config.toml
num_experts = 8
layers = 8
width = 256
weight_decay = 0.02
Rows from block 4 of a small sound classifier, named by matrix and row number. Rows with one number within an expert belong to one neuron, the router's apart. Each number is 200 + 20 x the weight over its row's rms, rounded and kept within 0 to 999. All counts start at 0.
Before each expert's rows are labels from the 100 clips, of 14976, where the router gives the expert most weight on average: "strongest on" is what is common among them. Only what is clearly more common there than usual is listed. The data: simulated sounds of rotating machines with and without faults. In brackets: how many of the 100.
# router: slot weights (model.blocks.4.mlp.router.weight, 16x256, trained with AdamW), inputs 128-255
# gate: expert gate (model.blocks.4.mlp.gate, 8x512x256), inputs 128-255
# up: expert up (model.blocks.4.mlp.up, 8x512x256), inputs 128-255
# down: expert down (model.blocks.4.mlp.down, 8x256x512, transposed), outputs 128-255

# expert 3
strongest on: pump (100); speed: fast (63)
router.6,211,210,183,218,203,221,225,214,183,209,210,207,228,183,170,149,185,178,210,168,219,217,223,171,190,133,195,176,191,183,212,222,189,174,209,213,185,202,215,190,197,206,186,217,229,214,215,204,224,203,154,220,215,214,228,178,218,158,199,208,181,193,211,198,183,200,231,162,160,216,193,220,185,221,244,216,231,218,211,211,197,190,206,161,211,188,211,194,179,183,228,194,190,212,198,184,176,198,212,215,194,191,217,230,176,189,202,197,191,219,199,220,168,226,199,221,184,204,178,190,191,189,199,194,184,207,176,199
router.7,165,192,212,208,211,207,208,203,172,212,201,197,159,226,202,219,211,210,181,204,193,263,181,198,185,173,173,161,189,203,168,204,212,217,211,237,179,195,216,170,240,212,222,190,210,210,217,192,211,195,201,237,210,211,230,214,191,178,173,181,169,201,213,191,193,181,222,174,187,159,186,224,205,227,179,239,215,219,201,223,199,217,214,198,221,188,235,209,216,193,243,190,186,200,204,181,219,220,251,187,191,167,201,228,198,177,186,212,171,219,192,220,208,169,197,235,189,188,197,181,197,221,201,203,221,179,163,206
gate.0,202,224,191,181,169,191,218,202,242,208,204,217,226,184,172,206,173,227,208,167,194,218,178,183,168,246,233,183,179,189,199,188,184,170,211,213,201,217,194,229,202,206,203,153,181,221,194,181,182,192,229,208,196,194,207,193,198,184,210,195,207,211,195,178,212,174,225,150,191,193,213,188,190,195,177,167,190,179,221,229,213,207,239,207,184,209,204,183,202,175,203,172,222,187,160,212,196,186,227,208,182,231,197,214,223,242,185,206,204,198,207,201,209,198,194,172,186,211,201,223,199,139,238,191,208,197,212,173
up.0,218,210,181,207,190,241,225,200,186,212,214,194,202,193,227,207,194,210,223,208,194,240,215,210,231,206,223,176,190,202,182,206,225,207,170,204,198,198,201,232,202,238,196,155,189,228,194,196,238,175,224,193,201,183,226,218,185,164,167,170,246,201,183,180,221,190,196,222,210,171,220,189,188,225,136,178,198,182,181,178,212,176,208,219,212,199,195,192,178,189,249,208,205,189,221,201,222,230,207,192,229,224,204,197,198,200,138,198,205,180,190,187,189,227,163,217,191,221,187,234,195,210,194,232,171,215,190,187
down.0,211,209,190,224,195,180,199,181,200,206,206,199,212,192,191,205,229,219,219,230,254,150,199,242,199,170,227,213,220,226,206,185,179,209,253,213,191,177,169,200,170,172,228,200,203,154,222,204,187,213,179,218,210,209,214,202,215,175,238,224,168,246,192,210,148,198,183,194,190,207,230,203,238,212,198,181,219,222,214,198,204,198,185,189,205,205,228,185,210,224,189,226,175,198,214,198,225,219,180,194,202,187,185,213,180,197,201,184,206,227,195,198,163,175,201,230,223,177,194,194,206,221,235,215,211,196,185,217
gate.1,211,180,197,218,197,220,200,178,188,225,214,192,169,236,173,191,179,169,240,182,161,206,177,175,202,202,197,176,203,187,211,184,240,198,187,208,180,184,206,195,210,214,191,208,217,218,194,217,196,209,208,188,197,187,231,200,205,195,188,210,198,256,220,212,174,214,196,233,236,176,154,210,190,210,178,213,187,203,193,204,184,235,189,200,155,229,203,215,177,200,205,228,187,216,199,196,216,180,194,210,186,217,231,219,213,241,236,228,209,224,168,234,202,173,228,166,167,158,186,208,219,229,217,206,196,267,172,199
up.1,190,191,190,206,227,218,190,192,190,196,196,216,196,230,214,184,219,222,196,225,234,212,220,194,200,185,221,166,204,208,212,180,199,216,221,195,218,234,192,204,195,195,190,152,192,199,184,211,192,164,190,233,175,214,184,198,175,210,215,169,216,154,187,224,219,188,210,170,173,173,229,187,192,215,165,209,203,198,224,165,217,200,187,186,214,210,175,178,218,208,198,202,224,198,191,250,190,213,210,184,185,196,209,219,156,170,187,183,216,186,213,195,207,218,188,251,186,209,217,182,202,195,199,163,198,174,206,215
down.1,183,202,206,215,181,185,192,164,174,226,184,210,217,214,166,151,224,212,168,188,221,216,182,204,159,206,176,205,220,188,224,205,244,216,195,196,225,155,207,191,222,176,209,195,198,232,209,216,228,218,194,175,201,227,226,204,198,187,182,201,222,213,193,200,203,214,192,199,270,204,183,182,180,221,219,208,216,216,198,228,171,208,191,195,191,177,190,210,205,219,215,206,207,179,184,232,211,194,149,179,212,190,210,198,211,186,194,194,217,201,194,186,192,192,235,193,209,218,198,220,227,185,204,204,203,202,213,208
gate.2,218,186,195,179,194,177,182,195,206,219,228,193,211,225,230,202,168,211,173,212,198,191,171,194,190,235,191,221,189,197,179,229,176,175,216,213,194,176,197,237,171,182,212,222,210,217,203,194,238,184,181,242,187,182,199,168,184,215,219,203,206,203,219,225,209,219,189,195,217,186,204,173,165,183,207,229,196,207,254,208,209,232,204,204,192,209,183,214,231,188,204,223,224,188,148,210,214,190,173,155,202,244,211,188,212,245,235,215,200,186,161,222,211,198,214,180,194,199,228,212,173,261,223,168,181,189,184,194
up.2,206,193,184,166,185,236,220,164,207,187,205,190,180,217,226,208,221,197,190,155,220,195,207,195,262,207,208,182,173,165,194,192,183,218,200,208,223,196,225,192,184,211,210,183,238,177,198,191,187,223,203,222,182,198,184,207,243,179,213,184,242,202,202,233,249,201,209,210,221,200,193,181,221,215,205,237,210,214,186,195,234,174,193,205,221,207,201,214,190,208,196,235,220,188,233,203,193,208,219,202,189,210,204,200,198,243,233,197,203,231,182,173,183,171,182,176,203,179,214,193,242,193,217,187,215,195,176,211
down.2,177,186,204,204,230,228,219,222,185,190,264,188,221,204,191,169,206,219,198,183,191,174,160,205,201,200,202,205,234,216,226,234,213,203,189,213,208,200,184,181,177,186,182,162,206,206,183,195,195,175,229,168,199,216,200,182,181,169,224,200,202,177,209,209,187,220,183,216,232,192,188,180,186,177,207,191,211,185,167,207,178,198,223,167,184,170,154,182,224,191,225,213,228,149,206,182,189,198,191,233,200,208,169,183,250,180,216,181,246,207,195,202,192,220,209,203,186,198,185,219,166,192,210,200,193,198,189,193

# expert 4
strongest on: turbine (100); text has "speed" (72); speed: medium (69)
router.8,204,181,171,187,205,213,192,208,183,200,199,224,204,170,228,199,228,208,183,222,237,210,195,196,192,197,219,211,210,210,207,202,195,207,209,216,224,213,212,238,207,211,231,194,173,179,186,212,177,192,202,186,244,245,204,193,161,166,208,171,190,213,181,213,208,211,152,199,207,207,222,213,162,225,185,221,165,179,189,210,220,195,225,144,229,192,226,205,222,175,223,198,205,174,217,176,215,207,201,198,159,172,179,201,203,159,224,184,206,223,208,202,171,183,182,242,209,220,191,231,190,218,184,198,174,178,207,170
router.9,219,207,205,182,183,205,184,207,199,215,179,195,217,219,218,193,180,227,186,196,217,194,202,177,198,195,174,221,214,215,212,205,162,212,206,187,198,184,210,205,221,185,233,203,198,202,208,156,225,198,182,182,183,186,234,186,210,197,219,213,183,197,180,211,175,215,212,225,208,205,203,189,190,196,214,201,147,204,195,240,196,201,191,171,180,241,204,223,202,205,177,198,181,217,163,214,212,194,199,144,225,195,186,185,191,194,173,191,215,194,185,182,201,210,209,186,205,179,171,191,206,200,205,224,229,166,188,201
gate.0,181,200,259,196,197,225,194,187,207,251,179,201,210,191,182,193,183,205,218,199,204,150,201,219,201,221,242,202,209,192,188,231,181,187,198,197,213,177,225,202,181,209,190,189,212,206,220,195,187,196,215,214,197,200,234,220,188,189,219,199,238,199,202,180,194,180,201,197,183,183,186,156,186,193,192,212,236,205,203,186,167,201,180,221,196,213,192,215,171,160,201,176,201,178,183,194,211,177,195,219,193,222,220,192,193,201,179,214,209,195,219,192,223,204,219,151,202,232,221,216,188,185,192,231,173,207,223,238
up.0,184,189,185,194,227,227,187,224,213,206,183,200,208,202,193,185,179,180,173,183,174,171,196,226,217,178,218,201,207,228,192,191,202,204,207,225,182,206,183,194,182,239,193,172,237,192,210,193,197,221,187,182,201,198,217,199,203,216,199,205,243,236,202,197,213,196,181,177,221,188,218,171,203,175,206,197,180,196,227,165,197,181,186,221,213,215,190,205,173,154,204,172,173,202,188,181,178,195,196,213,201,234,223,228,232,219,193,167,186,185,177,180,178,210,206,219,223,200,215,176,184,195,210,209,208,207,194,225
down.0,199,212,173,219,236,149,167,185,155,183,218,202,195,166,189,187,211,198,193,157,209,200,203,217,222,191,187,211,228,183,198,227,184,181,200,190,245,225,197,205,217,191,213,214,193,206,203,206,243,183,212,193,185,199,217,180,243,190,188,193,202,179,214,192,216,165,205,174,187,191,211,206,224,148,205,169,230,222,213,236,229,148,195,172,208,231,238,199,194,202,243,185,174,218,231,190,206,204,189,157,192,210,181,150,201,189,227,182,187,224,182,208,172,205,185,205,154,182,200,212,202,188,203,216,232,206,170,201
gate.1,219,233,211,196,171,211,196,185,175,210,218,214,200,232,193,187,193,156,232,219,178,166,221,186,194,192,201,213,215,179,192,201,176,230,237,169,187,176,220,159,173,161,201,188,211,209,217,183,212,178,230,234,193,199,222,200,178,193,197,209,211,207,200,225,171,187,253,212,167,236,164,182,220,204,173,189,212,229,234,223,162,209,195,225,195,200,242,190,207,228,216,163,204,183,216,207,230,205,202,193,181,222,193,191,192,198,210,199,192,205,171,243,186,196,180,203,212,239,174,202,205,209,199,211,203,178,175,195
up.1,208,187,210,178,213,186,215,194,196,192,237,201,200,200,155,226,204,195,216,181,202,186,204,180,214,177,202,213,218,244,196,219,231,174,197,171,192,190,199,181,196,207,160,188,204,198,206,200,225,227,205,202,190,204,227,182,195,189,211,188,202,172,200,174,182,188,182,195,181,196,199,200,208,200,226,186,170,185,170,224,129,221,167,191,222,176,154,194,187,200,173,194,223,187,192,227,191,212,209,209,183,193,180,211,197,193,172,179,227,222,177,210,202,198,209,208,199,173,223,222,175,233,222,183,161,207,203,179
down.1,207,212,152,204,194,196,166,217,212,212,213,200,207,206,191,230,163,189,188,180,233,225,187,217,204,228,199,237,202,201,195,197,193,214,208,191,219,177,222,181,212,169,229,157,222,151,195,232,182,222,207,206,183,179,202,200,184,208,234,208,190,208,170,185,185,206,210,231,189,203,195,193,171,202,221,238,175,223,209,214,198,211,173,204,172,196,209,218,190,221,188,199,170,195,230,236,204,189,208,200,199,215,213,137,191,180,183,210,202,171,192,183,197,204,224,212,200,231,200,142,188,206,222,244,181,185,189,226
gate.2,184,196,204,221,179,222,184,186,215,170,198,202,185,221,227,181,250,211,187,200,187,169,217,173,220,192,235,201,250,183,192,215,196,205,188,181,219,187,210,201,185,214,197,190,188,171,179,212,224,218,212,205,223,183,205,202,216,220,217,213,219,224,245,222,200,197,206,193,206,216,194,212,181,234,203,234,198,176,185,194,178,188,213,185,203,191,217,226,205,209,202,199,174,183,195,198,206,164,189,182,210,173,202,237,232,173,207,193,169,198,219,212,178,222,174,185,219,194,185,257,208,169,193,192,190,190,198,208
up.2,217,193,222,173,197,217,201,226,219,176,216,184,216,195,192,213,202,211,223,188,200,229,206,215,215,148,206,199,213,190,222,209,225,199,175,236,187,209,201,218,200,243,215,203,193,209,176,253,165,218,177,197,215,238,200,192,188,228,204,218,171,187,269,213,237,197,223,202,168,224,217,215,238,184,181,204,215,206,216,223,207,227,191,205,227,186,204,178,212,201,197,200,150,204,211,211,236,199,193,198,211,175,190,191,195,215,216,175,220,238,201,195,211,190,174,207,201,215,170,191,195,222,189,181,182,194,166,161
down.2,228,204,184,196,182,198,191,194,195,232,246,228,182,197,186,214,184,209,158,226,217,206,141,178,207,242,160,211,228,229,205,183,160,206,229,213,197,209,189,191,204,202,180,214,199,200,193,207,204,200,200,219,217,176,236,226,190,189,180,212,191,205,169,185,176,250,190,192,205,205,242,202,199,229,198,173,181,193,245,199,196,206,184,211,210,216,200,209,207,187,159,228,207,217,205,197,202,209,210,186,176,227,214,213,192,224,202,215,232,222,232,215,191,179,173,196,203,199,194,174,195,213,185,213,226,218,195,195

# expert 6
strongest on: turbine (100); speed: fast (93)
router.12,220,156,166,182,171,191,209,215,192,197,196,205,159,182,210,210,220,197,179,211,226,218,209,190,156,193,191,195,204,186,202,222,198,175,192,210,189,211,185,181,210,204,237,236,229,200,138,226,175,206,201,229,191,225,190,230,186,208,203,213,218,217,210,219,191,219,214,182,192,205,136,241,196,213,196,175,202,162,194,214,195,212,188,183,207,169,180,184,222,218,202,203,208,181,202,207,197,202,218,203,186,163,178,184,210,154,231,194,172,201,185,195,222,213,179,236,206,224,216,201,190,180,209,220,213,194,196,235
router.13,224,192,168,200,201,177,205,174,184,218,223,166,226,206,199,178,228,175,190,212,188,192,228,200,233,208,223,187,214,208,188,188,225,197,205,165,212,218,218,210,218,199,190,229,162,188,227,205,253,232,213,226,192,197,194,233,206,178,188,215,194,207,181,231,157,178,203,194,159,199,204,206,198,211,215,192,191,186,219,211,190,207,211,190,202,220,212,182,249,210,226,216,188,225,227,213,185,220,175,221,193,197,217,179,201,200,188,193,228,206,196,181,188,222,200,220,211,208,205,218,225,181,191,238,247,196,192,181
gate.0,190,220,178,250,219,173,199,208,166,189,203,226,197,194,216,198,187,169,206,160,206,199,207,202,207,192,218,206,158,251,187,185,237,186,181,181,189,221,251,182,194,208,222,191,186,199,189,194,179,194,227,185,199,206,221,214,222,200,183,208,189,193,194,180,222,187,229,198,220,182,164,205,219,183,218,206,211,208,242,228,182,191,217,209,205,171,218,168,179,181,222,198,187,180,207,168,215,196,194,195,158,179,150,203,188,180,181,194,190,193,210,210,188,186,179,187,202,255,221,159,229,173,262,208,193,200,211,242
up.0,209,211,175,222,222,177,189,258,199,162,197,208,192,175,222,176,220,197,196,202,198,197,216,228,207,222,208,201,186,229,203,196,199,199,196,172,195,235,211,190,199,172,220,203,157,192,180,188,198,208,228,185,197,191,204,200,207,193,204,175,180,199,213,158,233,206,205,191,215,182,180,208,208,201,214,231,225,191,191,223,222,160,201,192,211,195,206,196,200,191,238,195,209,158,189,173,213,187,180,172,183,159,177,219,178,158,200,180,147,205,154,211,238,194,163,167,210,214,200,149,212,191,195,216,189,224,195,208
down.0,226,187,224,198,200,207,190,198,227,204,236,184,184,202,196,216,204,177,179,191,167,170,210,188,187,189,177,207,217,191,201,215,225,234,174,185,241,212,197,182,204,194,156,215,219,204,234,200,187,205,181,178,227,192,224,180,210,191,213,186,232,174,234,215,201,214,199,171,174,203,209,184,240,189,211,186,191,233,210,167,207,212,157,211,203,197,224,227,203,201,191,225,219,217,217,198,203,204,194,236,220,221,199,211,209,200,202,194,220,214,207,223,178,171,169,216,191,203,190,166,186,208,209,229,228,207,175,193
gate.1,195,249,155,202,178,249,193,200,201,202,216,167,206,245,183,230,194,148,183,188,218,177,193,196,187,236,202,177,195,158,163,205,190,224,196,198,170,169,189,184,191,196,208,215,183,190,220,189,226,230,222,189,209,237,212,260,190,181,171,194,221,219,192,188,205,220,213,201,245,227,189,185,217,208,226,193,192,211,198,221,201,190,195,197,194,198,203,218,231,197,223,200,175,231,177,205,222,186,221,203,200,204,228,219,217,215,197,226,215,191,177,215,196,180,214,224,209,209,211,219,216,233,190,204,179,189,181,204
up.1,213,192,212,202,179,220,202,223,190,183,213,218,167,213,210,193,230,202,210,205,216,227,198,218,187,188,203,199,180,206,157,208,199,203,167,206,221,224,186,207,195,187,228,205,189,221,190,218,175,207,220,187,192,184,196,227,179,214,211,196,190,195,193,223,206,209,209,223,161,207,212,173,161,196,189,209,176,213,168,205,205,216,183,210,196,179,178,218,231,194,241,214,192,218,164,204,209,242,223,190,219,189,218,167,207,192,190,200,233,208,195,195,205,179,235,239,210,193,217,208,219,196,220,202,199,171,165,205
down.1,182,195,185,221,231,220,182,187,178,203,218,186,183,226,191,203,204,192,179,184,208,205,179,216,187,169,195,221,220,192,181,194,217,184,191,228,197,155,199,215,183,208,187,235,224,235,218,176,231,178,171,229,175,195,243,191,236,191,205,214,201,188,184,225,188,184,184,182,174,199,195,206,239,191,198,218,184,225,213,187,199,206,216,199,225,222,216,207,166,189,203,211,195,201,231,204,202,163,220,188,212,166,214,207,175,196,166,189,197,202,196,181,195,177,199,171,182,208,197,196,212,192,215,218,208,188,184,201
gate.2,231,194,217,193,219,165,215,203,198,174,191,209,186,224,164,193,181,201,195,191,211,235,187,236,196,197,202,235,177,206,191,199,201,202,200,246,204,227,196,197,223,199,215,227,161,235,194,180,191,182,222,172,172,194,190,169,226,223,201,192,213,194,179,189,187,180,186,225,174,174,193,212,164,187,181,242,192,189,197,215,222,197,183,187,163,187,252,213,184,208,198,184,171,170,158,206,233,203,214,211,175,178,194,192,193,181,178,215,225,188,181,205,216,204,218,170,244,216,207,215,179,192,204,190,232,223,185,206
up.2,229,168,182,209,223,225,172,219,224,207,208,189,215,200,213,177,211,174,179,226,224,232,185,215,213,174,194,183,177,202,196,194,197,182,176,221,177,217,194,175,213,188,212,184,202,193,172,201,224,201,211,214,214,197,222,202,226,170,212,230,198,188,201,213,202,229,219,218,222,193,205,225,210,228,197,183,214,196,188,225,202,223,216,211,171,206,220,160,216,183,216,204,194,200,196,218,199,230,209,221,185,186,179,202,245,212,196,207,212,162,193,202,205,182,243,215,221,177,200,232,179,207,171,237,209,228,184,157
down.2,180,234,218,178,205,183,208,198,186,192,194,237,197,208,148,210,209,208,212,209,221,173,189,203,188,216,171,215,202,207,169,194,205,225,191,205,203,218,205,214,193,222,186,215,216,187,178,184,193,209,184,194,155,216,209,207,177,234,201,233,200,221,170,180,216,219,181,173,215,221,216,139,236,197,204,179,188,211,180,171,205,176,217,213,195,222,184,195,195,176,155,190,225,201,185,206,171,198,235,192,198,210,204,207,192,204,189,193,179,205,216,179,233,196,175,194,210,196,202,175,237,187,183,187,180,186,227,197

# expert 7
strongest on: electric motor (98)
router.14,217,201,189,220,169,191,231,176,189,196,208,225,199,189,166,192,237,204,212,221,178,196,181,195,173,228,229,170,196,221,242,217,213,172,199,232,196,193,200,182,204,182,198,187,208,224,220,201,192,186,205,192,214,196,176,201,199,207,200,171,193,149,165,193,182,212,186,222,189,208,233,231,182,191,191,224,181,196,211,218,183,210,194,224,202,224,227,188,173,167,229,206,177,218,219,210,210,220,206,193,177,172,232,182,208,189,237,192,216,206,236,178,192,179,201,195,204,211,216,219,216,173,162,145,207,167,215,204
router.15,208,198,173,187,216,174,187,175,182,205,181,177,201,197,196,221,187,194,199,182,185,214,192,171,235,198,204,241,215,232,197,213,169,260,190,206,173,200,221,198,185,192,191,206,220,189,229,211,170,186,200,151,171,207,215,220,268,172,196,199,237,207,195,182,217,170,184,179,209,204,181,183,193,187,222,195,189,211,198,209,214,201,157,207,226,187,200,191,193,212,183,224,219,194,194,200,206,220,188,191,199,187,197,224,163,168,194,192,204,187,215,210,213,212,211,183,211,212,155,176,182,190,195,208,210,191,183,231
gate.0,172,197,240,215,202,179,220,209,193,201,204,211,183,182,211,214,186,224,206,210,209,223,192,180,207,201,186,210,212,197,228,188,193,229,198,161,177,227,200,230,219,213,211,199,201,240,233,182,206,264,187,233,214,181,193,170,198,205,256,185,194,226,222,197,202,212,165,215,174,197,218,227,189,173,167,193,223,193,186,212,175,231,200,221,177,233,223,207,185,197,185,175,191,146,226,219,215,218,165,163,211,195,225,174,194,192,167,225,187,171,214,213,209,210,190,189,184,183,204,192,176,136,197,181,206,209,219,204
up.0,227,179,198,215,182,178,180,210,176,190,207,217,228,194,193,208,208,204,184,208,209,218,211,196,190,210,205,202,218,202,227,236,165,170,218,228,222,179,186,208,197,196,187,214,207,195,177,207,247,207,205,232,200,182,214,193,218,221,163,181,212,205,183,191,204,211,168,205,166,226,186,211,143,194,205,213,227,194,204,202,205,202,219,240,207,165,201,192,232,250,228,200,178,223,200,192,206,164,228,181,211,223,197,169,206,210,170,231,214,181,193,198,183,165,183,226,206,188,198,217,211,227,201,231,176,142,157,235
down.0,206,191,215,164,160,226,199,184,202,195,189,218,193,206,210,209,192,189,158,178,192,187,203,191,215,183,217,253,171,206,204,173,228,166,205,208,184,223,207,231,203,177,141,224,210,183,210,238,224,187,198,177,195,231,199,197,159,203,187,166,196,208,209,205,183,208,180,177,197,210,143,197,214,200,194,227,190,206,195,187,181,206,214,197,186,199,208,228,187,230,209,190,221,174,180,203,175,219,232,194,176,217,183,211,224,217,181,186,208,241,190,192,217,214,169,238,196,222,192,194,168,233,213,189,243,215,213,193
gate.1,209,220,205,199,212,233,193,233,250,219,182,201,213,207,191,205,192,207,204,186,196,195,215,211,188,195,200,214,217,226,200,217,269,207,189,201,179,188,241,207,186,205,206,248,224,168,200,219,161,204,226,182,175,208,198,207,186,173,217,219,181,175,184,196,203,217,159,230,209,195,196,219,213,209,199,211,185,191,222,191,230,224,186,185,163,165,209,204,183,188,237,209,235,234,199,206,205,169,226,155,202,179,196,199,174,185,217,183,181,203,202,194,200,215,196,199,204,195,219,179,190,178,199,189,203,213,219,175
up.1,250,176,239,177,182,183,175,180,157,223,237,223,212,209,208,188,193,185,190,206,211,199,202,192,177,222,239,205,201,209,204,197,165,219,187,200,219,199,215,191,173,213,172,220,194,222,204,176,158,216,173,189,195,203,203,185,202,224,213,206,220,168,157,218,186,205,186,172,210,202,218,167,204,216,232,178,248,224,203,199,173,181,216,203,225,170,198,214,187,180,188,200,195,224,198,186,184,201,219,206,162,229,215,176,239,198,222,209,210,233,192,226,210,195,215,186,180,211,227,169,190,192,213,219,168,211,179,210
down.1,197,192,221,207,213,195,209,193,173,188,222,208,226,152,179,211,206,182,220,183,173,225,177,198,201,189,179,178,197,215,200,213,208,199,219,243,201,182,192,198,199,173,229,201,220,211,219,181,217,184,219,204,214,175,200,220,207,162,226,198,191,238,216,198,166,209,200,248,191,209,190,198,208,215,170,192,158,202,197,196,209,190,169,220,181,199,160,188,184,220,194,211,200,219,236,186,191,195,221,179,221,165,220,202,200,197,212,224,224,165,224,203,216,180,226,196,231,173,195,181,178,178,213,231,184,178,193,202
gate.2,191,162,234,229,167,208,224,220,193,194,200,187,199,226,206,222,248,168,214,181,191,219,184,218,190,242,200,139,208,245,219,150,214,191,186,211,213,201,197,223,190,193,193,212,173,213,198,189,219,204,154,191,176,185,208,194,176,204,164,204,205,194,243,184,207,190,241,189,208,194,184,152,193,219,225,192,221,189,214,200,228,209,209,208,217,209,195,235,200,212,201,200,184,190,191,184,176,177,179,215,217,242,200,220,190,191,153,198,205,213,205,195,201,209,192,155,199,210,200,188,247,169,213,169,226,162,195,208
up.2,211,203,192,209,183,196,192,188,175,194,183,239,216,205,190,223,219,188,209,175,205,242,227,215,217,208,188,179,187,226,219,164,239,203,165,193,182,224,209,190,174,210,183,226,215,224,207,203,206,186,184,183,200,176,182,216,207,188,187,203,197,164,218,193,245,194,203,202,203,172,222,176,264,203,211,167,196,233,187,212,238,221,204,181,223,218,195,221,172,227,199,209,232,181,193,190,206,174,190,198,182,220,176,216,208,241,196,222,198,222,200,221,221,189,198,194,186,183,155,209,204,146,224,177,206,176,203,182
down.2,183,186,185,165,209,181,209,199,228,196,246,191,193,206,217,199,188,168,177,182,189,218,230,203,190,192,189,193,181,207,198,236,207,188,229,210,194,194,202,190,201,192,219,149,200,196,200,225,209,215,217,234,227,195,190,170,196,224,206,196,213,212,192,186,167,230,192,196,169,175,221,212,212,199,208,196,204,201,216,183,196,178,214,175,210,210,182,175,232,186,218,181,206,179,219,156,224,212,188,189,194,203,241,183,213,225,187,200,169,162,224,187,158,178,156,216,201,214,219,179,229,191,211,245,208,186,213,216